Weights of a small model that answers yes/no questions on an image's attributes: encoder norm layernorm.
Rows from block 2 of the image encoder of a small model that answers yes/no questions on an image's attributes, named by matrix and row number. Rows with one number belong to one neuron. Each number is 128 + 32 x the weight over its row's rms, rounded and kept within 0 to 255. All counts start at 0. Numbers have three digits each. After the name is the row's rms in percent of the matrix's.
After each neuron's rows are labels from the 100 images, of 14976, where the neuron reaches its highest value: "strongest on" is what is common among them; "lies over" is the class under the peak. Only what is clearly more common there than usual is listed. The data: small renderings of single solids in any pose. In brackets: how many of the 100.
# fc1: MLP up (encoder.blocks.2.mlp.fc1.weight, 384x128), inputs 0-63
# fc2: MLP down (encoder.blocks.2.mlp.fc2.weight, 128x384, transposed), outputs 0-63

fc1.226 183:028119147151135210170147159164139142164187131152130122170175125114098111084109126135143067151138133149116138119123057101121123173088107139129141124173108153099099087100098134159150102100109147
fc2.226 167:108141128177113132123103140103126097060111146148143215070152107125153178186115066132121078149128165167147117140151096176091148091164117145122136118059106160082127155134119110134102144102094122
strongest on: purple (78)
lies over: solid (81)

fc1.37 061:116135171131136116172226094154125151062150067127149150201124061101097117122121151126142145146118137143154154121110143181100109102077175161109174158111132112113162094063116144163113160177108082
fc2.37 065:136078048105102136111082163101170098110139209122146097100123173203097087111156151178169087132123172135188139165161137168128115145104135130130129116175116097151128150154150138161098081095161164
strongest on: orange (51); brown (35)
lies over: solid (99)

fc1.167 123:146158083097128104163193088087134147112097097153119142139127170145092125216108137143111114101142137173122086087113101156107101075146089152147133106153136146081084181139149134068107143125092116
fc2.167 119:057110095134182127120139144086207085131138101114167123161104112094134109039145137133172171149108093167074119086101151098148168165138170136134100147087144115152181093111143134118131185095141080
strongest on: green (53); teal (41)
lies over: solid (100)

fc1.135 142:083107101156128133074138119105152161141086156106121145159097138141129096136091143154111107106084156146191132170114108140097179150148140138139159072199145143014179105111133120116096173176092099
fc2.135 209:157112181126122106138139152134116109172139148116134120097097152134084188151143132189127127184123108121113134120106112124109121040106169099193087163133225124147113119094150156146104138078076112
strongest on: blue (70); teal (29)
lies over: solid (99)

fc1.290 057:100154112108136108062127112068167167065098147110069140136098127146091148146077168088143133179145170073083201093152155147118148136143102163156101123125148152112164153083116148120106137153119156
fc2.290 055:164166206091129158172082160145083055146135105156182136137138129130144118048151104165136134099110085147180134116146109115118145078169120135136151151119117125129109128064139100153114145120135118
strongest on: brown (29); red (26)
lies over: solid (90)

fc1.337 142:144139065158089178140134062102168138134120110136167124140104121117090125061165125163176124205119137126169082074193096165158092124180130069114141074093107126134131167142135083085163097075119169
fc2.337 152:155121130155103140089130060155172086098153176117124132144130146147145100175109115113204123143081134134110139144129152133092077116069164117161158127177160143151106147110063153136137155110113146
strongest on: metallic (62); orange (44); yellow (36)
lies over: solid (99)

fc1.220 094:147105096128086167177080119076114147143096123094128072114179145126143066143105134137137127084120156123153176100150129156108146160062145139094190167134112104084073160119128076161200173143155123
fc2.220 087:105113074157088098156171137129180114084147165195183115153126101154104105071140127168161125156085108119191098156103143190110122145154148159094099161127112143175134095145122081112151124114101085
strongest on: metallic (75); grey (26)
lies over: solid (94)

fc1.87 050:087056108165119095147111081116118118123123121144167172170051099136159147156140133144169097144229113102085153118142118169094128103157100212162126108088096108109150144067156154136115137129134179
fc2.87 052:112201173108126160061087169131139138094112106118149116064187167140130077110077092167108131142086166185139129132150130118117124143082161105143112167123190203113113112112124077093101121088170120
strongest on: brown (48); orange (39)
lies over: solid (99)

fc1.225 067:191126074047154118142147077113101140153105131161103142141076088100143112150088194142090101075165145193154087143167081125141137063112175124131143081180129151136107158110115113076109091136105092
fc2.225 065:046142113110178097109124129109161074173069150099117105211111143147080111130177117148114124111155102082144145081119115109175148140123121060162203134095105136200160126200148160178132179100161132
strongest on: orange (52)
lies over: solid (100)

fc1.302 179:159084120041139139187149135142087112145114141138081092152064126072153131160127169120089116147173110102173133164133111128135156139147156088184081155136158149139121102151202136174159153141143128
fc2.302 151:135092108133133066179142070125143112097132155154154171143137069124124138125162058129149153134104128097125155147077141116183119127197110189075084117178090155124138195158116147071123065155145176
strongest on: teal (45); green (41)
lies over: solid (85)

fc1.143 047:124180128105149077047123119150079139074160082208100150097083109109143120151101156052107051128099157134119135104169090107139147142181193131154112137157140136128158123108190144092167195118162135
fc2.143 047:080064126118146200179128096155109077178118183020097078143143164126122175109124109206132187112164153171125141154104147170135118096138110150110133083129143126105142181136110149115112096127099102
strongest on: green (38); teal (29)
lies over: solid (87)

fc1.322 080:130073092131080120126091120125164150148093137126088099128091195144171151146087141163145193082116140167149093143145134147073104164133145068174151119180120162163117124073192122151129148036175183
fc2.322 064:149094141087136138154192123112114132157112113167109146134127111139100155112134107102051097166121080138113132098099124079151142171146112166087074157133123171111172173165085125116126095160102092
strongest on: teal (42)
lies over: solid (89)

fc1.38 059:086085139100103162085114061133196135143152165174150117087125110171154126152164127142153177178099081165101067096149113087096133127123090129153176153130099150117082169142140144117123184175099154
fc2.38 049:153140132115144102158128188116096115177092106069158121080182121064148124168103146159194087104128164105134158136105116120085108127147143145139127147081135183081158060147104061126153060063167093
strongest on: brown (29)
lies over: solid (90)

fc1.130 144:132152104096140192112125024108136119115126128070111112148115116140116063155182172141139178184066130117119103132139148155143094146113097135189095090114154113135114163179152206091128153064173106
fc2.130 138:121149138062167123159143110155058154087132137111076137152087149126123211140092146121169155084146088110184110080130177073129096137125146121047147133118117172137089109090140147154107076147087084
strongest on: red (46); orange (35)
lies over: solid (99)

fc1.193 138:088128149101104112207192171144120093094135163151100116171127143115136148079127218137088073150133140139161192105097088092150134138113163155123134147157164102102128091165134156143138142124125140
fc2.193 144:122133129160126154101090179142099167124103152144053125125143121137154120170097091092173096131166138078138151150121055132077131108097152119163140071125087130146195103129163112108114162066096132
strongest on: blue (51); purple (42)
lies over: solid (63)

fc1.259 191:089124094112153136153131195163147153119136101160131122090163143107102159069118175121126132124139098150183168086146073131096118082159102165141196145121142062130174140077079137197148104112122124
fc2.259 179:113144122167050125088151076091117101109130080093096185162145141152137110148182137129112063134135154125147124137121127079152125133156066051133146083116129163176135154154094126163112105148122107
strongest on: purple (59)
lies over: solid (86)

fc1.152 070:166108118186139124122129119124181131145169087136062113119099152188160160056077100141092189110104136172157132132123117145115200110082153124083140147140116135125156117095143096133156102145105117
fc2.152 072:127126126087122118097110144132084117111082117146156160122160140147097090159147159127186118116112147122118149110113138132100132135205100146150108098129140146096103160163130175162066154154128123
strongest on: teal (57); green (29)
lies over: solid (100)

fc1.298 168:115095106095128106150120110126104188185167118113107181110109184129168135119032093141182145106109193128131100169090165132111117164126194068109123142138191124168121106158090128135118151190155157
fc2.298 168:105159092113096044095172186146129153113125089165120102117169078111125125150118149127143147122182087086100151138148106180154137109078093194079112095103157156099158151155146095127156122127150101
strongest on: green (66)
lies over: solid (72)

fc1.215 054:159096110112138099068115107065069163154176141129090157155114116108142104124099144128146104132072097111126119091148165118177171174142137112110080154126141152125149091108164145133147129162110073
fc2.215 057:110108172169163133166080112131180086148099102096128143072161143113037146161148115150104131097161164139154127096163121093108104144142101168140143090142153097090085126161126113105158097160121143
strongest on: black (25)
lies over: solid (98)

fc1.184 157:083088157133115141079111084076146105153114143212103116153145119211076157137088118132165082120095154191098166108090133107173168140068140159126119126142154123146114095149138177119106144129139136
fc2.184 178:095171101191130114179170186097150130053110084179161140136128090115121052146114115088093124107161131112117146168089113069134144107171159144156106105126103158089094142156054146158167075163145144
strongest on: red (75)
lies over: solid (100)

fc1.325 054:138177186128167151126170118077150135151137133159062137164105123144173070081118206148142152180106154107130101112118126054095125132165121121078105079089153118106148108190105094124139170129140088
fc2.325 049:096119101080073104129149152108139041112136190191176123134107155141079153104129077154134125151182146167107144150151104139163164128101174166093135134117110074161152106074169135126050118218142137
strongest on: purple (36)
lies over: solid (85)

fc1.56 058:109091132067083152117172120096120099153131141163169101129142127117137068083120176149172209138103184087080153075153171126121147156135151177144154075122091089102137125146116126155122148129126072
fc2.56 058:135221123160122097155132166110145095124175123043154131154126188151132123125087092101124115091157122132161136128123113120137078113107102178116130177129159108065154092088151135068129138140089107
strongest on: metallic (70); teal (29)
lies over: solid (97)

fc1.342 163:135117054099125146153100101142111147075131113103144155077103120164165092106182181170203151127089107143098076109141151122161165124144127150098144116103103160104133122166124162147159142068135165
fc2.342 160:119151153108135070068109091173150087102125157117114136201105084173138152142129151133196157152119077115106117135106139152119134120080106123112146110104200087115131225119144080113146177181134140
strongest on: teal (31); yellow (26)
lies over: solid (94)

fc1.332 098:131124157168119140075175057142200105177149195144067130081099163175114168086100115196137089145098135144107093099122101135127177142096096199075139084125159147108111133103126140074144116127139124
fc2.332 097:157134159126144148123069151098069156155082085130176139151136115071176098181142119082137138071144129110152155127138154155096134138175179120163106143135071173155160096145124159160155148177121147
strongest on: brown (60); orange (26)
lies over: solid (95)

fc1.84 067:131091128175136146144118095051155079184147144116141060062074155147182133115121108153093200132128143165116134159132126102110075114104073124122132150165114147178156109129134127101113130183129214
fc2.84 061:112134141072079143101109201157112224129104099141112174171138122138028098154050135150141086101106127117143096104101094147106167132157169149152108100106146129098134133118130156194112138117129079
strongest on: teal (39); green (25)
lies over: solid (96)

fc1.247 084:132135139120118135148068090160212113103115142100118134125127110121136091154076126149101094175099063124169117093066135141097071138147099146123064117135151145137146148121106141084131144140159180
fc2.247 086:084143145170191133108206072108066169183106118144139139167072158102125142138167149123173206199126098090152127085151124137155072150137116151168156144061144105144151132161124123168180126121114114
strongest on: metallic (60); red (33)
lies over: solid (99)

fc1.243 069:082214076163170146116156140155114117118139146133144153169095122053081129161112177129114137119144192062146106108115146142120114101088100137101161133097150099050133164127133095176163095124174152
fc2.243 060:155133140079118092124081127135147107126140144151134064089152126212166160142184140083165110100101123136143219114101088140161140126128102125174070096133060109146160152110120175103160113131116161
strongest on: orange (47); yellow (27)
lies over: solid (99)

fc1.324 063:082097146158151111020129066097134138148097186131132149061150112049176154163118126101185146125134144100105129141111142123103173130119113090147163141119121097100128177122150179189186137114140171
fc2.324 054:195124158077167178160146148126160147132183097119122153169142138135094160124133101130087121124084140215128174109145122153127094107127081122182096132094166144151112082101054072085082110074101083
strongest on: yellow (37); red (37)
lies over: solid (100)

fc1.174 052:032146167084134143140143125145110150150115085132116116186127102135085113075140143123104138129123132105149121111110126142163166139125125107160048143099128071136115167122108136145109082109131077
fc2.174 048:202121120184094164139144155123103072148165121120127167155091181165160119118103136140136099086169124139123176149141112067136107152083143150151158157160132140124143108127125132117186168167130153
strongest on: brown (30)
lies over: solid (76)

fc1.203 084:162110180118149113171128127097123109144092110144116133185119165084083112138116112100178149138139121144130139093061121129127078190142129098126094103140124082133134136089152192174128145090167180
fc2.203 077:080110114143089196146164099151066098124132139114065179131103091141142157108109069164069103145170172115125149126153203123116131127170161150162117159107150114153138138130168139088119113109089059
strongest on: brown (35)
lies over: solid (91)

fc1.234 174:099093164124091162152148090172136090195115114118070177190163116116146078066128084083120132155120104196143088085154080114142105129131138162077119081130185155161106075155199156093102107089174170
fc2.234 151:130103078146123118096139035107092104117093189166159169122111117117102091131153125091156139083156160127134156123142133109179105119090155151129084120091125161146108178146133124103179120092085128
strongest on: brown (48); orange (42)
lies over: solid (91)

fc1.138 179:130112122115120150180096130118145103128121176121172181133155144125109108137124143108117074135102101183120087160169086111118066087164162176185137167135085167128082100170112145168101145127082149
fc2.138 190:168136147164169083110146130196113128086165121158105056096093119135122143089167069143134108196165083079080176113133099089119144169143169145116108184135117172123041095116108035148162131142172088
strongest on: blue (76)
lies over: solid (75)

fc1.231 106:111099129072127112140133148120109125142122106125137119149083097120078148074156153160095121070142115143204112103126129138184076099147080146155203076214173095162112074161133074114169131102127153
fc2.231 105:124174169135198118131155109073165144182132140141140115139215164157135103141116136113150106144112154092128062133148147075110139142137168123100115158135133089097113148128094060061110103123110091
strongest on: green (95)
lies over: solid (96)

fc1.278 183:093102161124186200158100149092030116128113212095190162093115155144086119139168203133165094121121145098134132133106083141116157099160135183134134152163120141107143097165091143139114148106061188
fc2.278 177:111121118202177139151206177184144108124164150158114124102120115158139062144142064112082108158187135108043121159179083133154107130125165137086151174111068141107040108120129111147108153131119132
strongest on: blue (36)
lies over: solid (71)

fc1.173 127:143083175123166105166148155150159100181173162145106120150159156105181138070106146118128114123105160184072135135143183122102171140130106113116123103053121087135153099128134080126124145181006103
fc2.173 128:140136123125096140155140098133149125118120110124077157113140170170109199220055125089113139155129078143146175165062102172137138096120152125158098134158116137104135165173094145131144197117169092
strongest on: yellow (56); orange (30)
lies over: solid (81)

fc1.72 085:067082145122048114169148084076191139156159080125134110154134150157137135091108109137079180086155100122088081128085165090115116134116132164054177168166198172152103141124080151130147160100158126
fc2.72 079:171142087128207093120181120144146167153170083143121152117066137149103096146170128123142084133091134196142106113157075111175133127153108104182072078133144068108107119136071122096137126138172139
strongest on: teal (57); green (30)
lies over: solid (93)

fc1.91 167:125128163158125062107132048168155167114144159136112117120140176146094163140110054146127130140131165100093096134151110125167108093169162076118112095163171173176167164101154178164115120089203132
fc2.91 167:134149068145086145100162165115093136125151138118109105071178143112159078121171089085117106169115081154107108140069101145085065144163103112148140129107110201099048088108161130145134148058147116
strongest on: green (29); red (25)
lies over: solid (82)

fc1.252 149:085113156197116173097158052134119160138087173091182089124081149164141118152168088154184089157119208136138141136148124107157118106099189063138060090135098166093172146143107109160105116106178129
fc2.252 140:101067111116113129104171170093142192077075084137149170072121120142135098137114113112144188128137132139113108153133089145092121149135078126146128189140144155112021151111074177123074133119094133
strongest on: green (33); yellow (32); teal (31)
lies over: solid (76)

fc1.188 108:099116128097127152144160170148162129162090073145133185119141152143137179064123094147111102105128107113171088103085105200137094125099120185165158119134113097132161110148114141089112119118091062
fc2.188 108:134140064155128178106128080148118133153137110170174086157141084153169086172088106098171112188146126128090152153084112147133134147168098108122166147165079144148133154095124076145162137156175135
strongest on: black (36); green (30)
lies over: solid (86)

fc1.195 117:115095116085127166116119122098135102165151122121192131120087114177122115129121190134118103125082135142171125128148166120095175146128171125131158113115072114152133113087117102171139135085095107
fc2.195 140:131136133152140136167100237109126121103179134146148093082113207125159091116042126133117146134149141175128051140117106102085133091096070168120168144141161150090087211106091104076116088087110159
strongest on: teal (70); yellow (27)
lies over: solid (97)

fc1.31 079:190094105134111121153141166127115106101091131107116163089137075132092139088111179186154169178163136152097125154178166119131136036090125157109078149116135066108137117113084110101088126112166100
fc2.31 076:176188162162116051103150099072115151102111117165122134127112115084102146184148096081097109106064149133134097128081093140138155142105101080131140139106157149136103077169134131105127103102157165
strongest on: red (43)
lies over: solid (100)

fc1.238 083:155073108149095174138166108157176134151124202079178101085121157120127073120154103160154124144142109165180092119151155099149160079121116120126091160144200125137113126141137081126113176113138132
fc2.238 097:187167121105168058138123109113146157114096110139121242137125141104098169180148124068113156141037042100151150089124162160113050146100130091096112164161111140204131120156138179113073096122109105
strongest on: metallic (65); orange (59)
lies over: solid (95)

fc1.280 125:085155179078153136146179089134144121095110084089178148149174106118067124162139151172091115098123170031103133112118177148145165153160132131146141160121127111144172121102118084180117127128043160
fc2.280 106:129061149138182131131087127157184154144159152180085131098119163148166063056211058095169141136133126122152158136127111095073101096055183172094106159146118153105144118111148097117130193097114127
strongest on: green (37)
lies over: solid (91)

fc1.347 140:146113114095199191135148113163135075178107172176132166103127174097152155155097132093080059126123135168099101156091138110083153155120159098150110179097109197150077136193097177091137159112080112
fc2.347 159:110140151134101136181121169077158166115117099098149137145159159135142144075109150162094141105150148104130121136118166075087151177143187112096131152144110111112115181163083090160137132198149124
strongest on: orange (86)
lies over: solid (99)

fc1.210 175:105108098080151140143069120118226122127112173114153123114146139137139113146141140162124117168149073087105073106111178194142113121128157113099131140092133129079108169076130065123123154160129100
fc2.210 177:142176188134102106085133117116128134143103139099149103159133178076127142133119111153138152161144065074080144127120077164074126126077141155204154079184164189197160092094184131111163167061114095
strongest on: metallic (92); sphere (28)
lies over: solid (98)

fc1.316 159:146096159131178166115106101117123064136091116111128172178109146125145150129175161060106091145135111141097140042187139202130159084139124092050099092148172161140092090138164118079115099147160134
fc2.316 173:096081117140137111081110126144069152176115153163124073110125129110115143120078106090153092182106145084138176120146079147112063135125133100165166147176177173160103191061160157130111078099108105
strongest on: brown (87)
lies over: solid (99)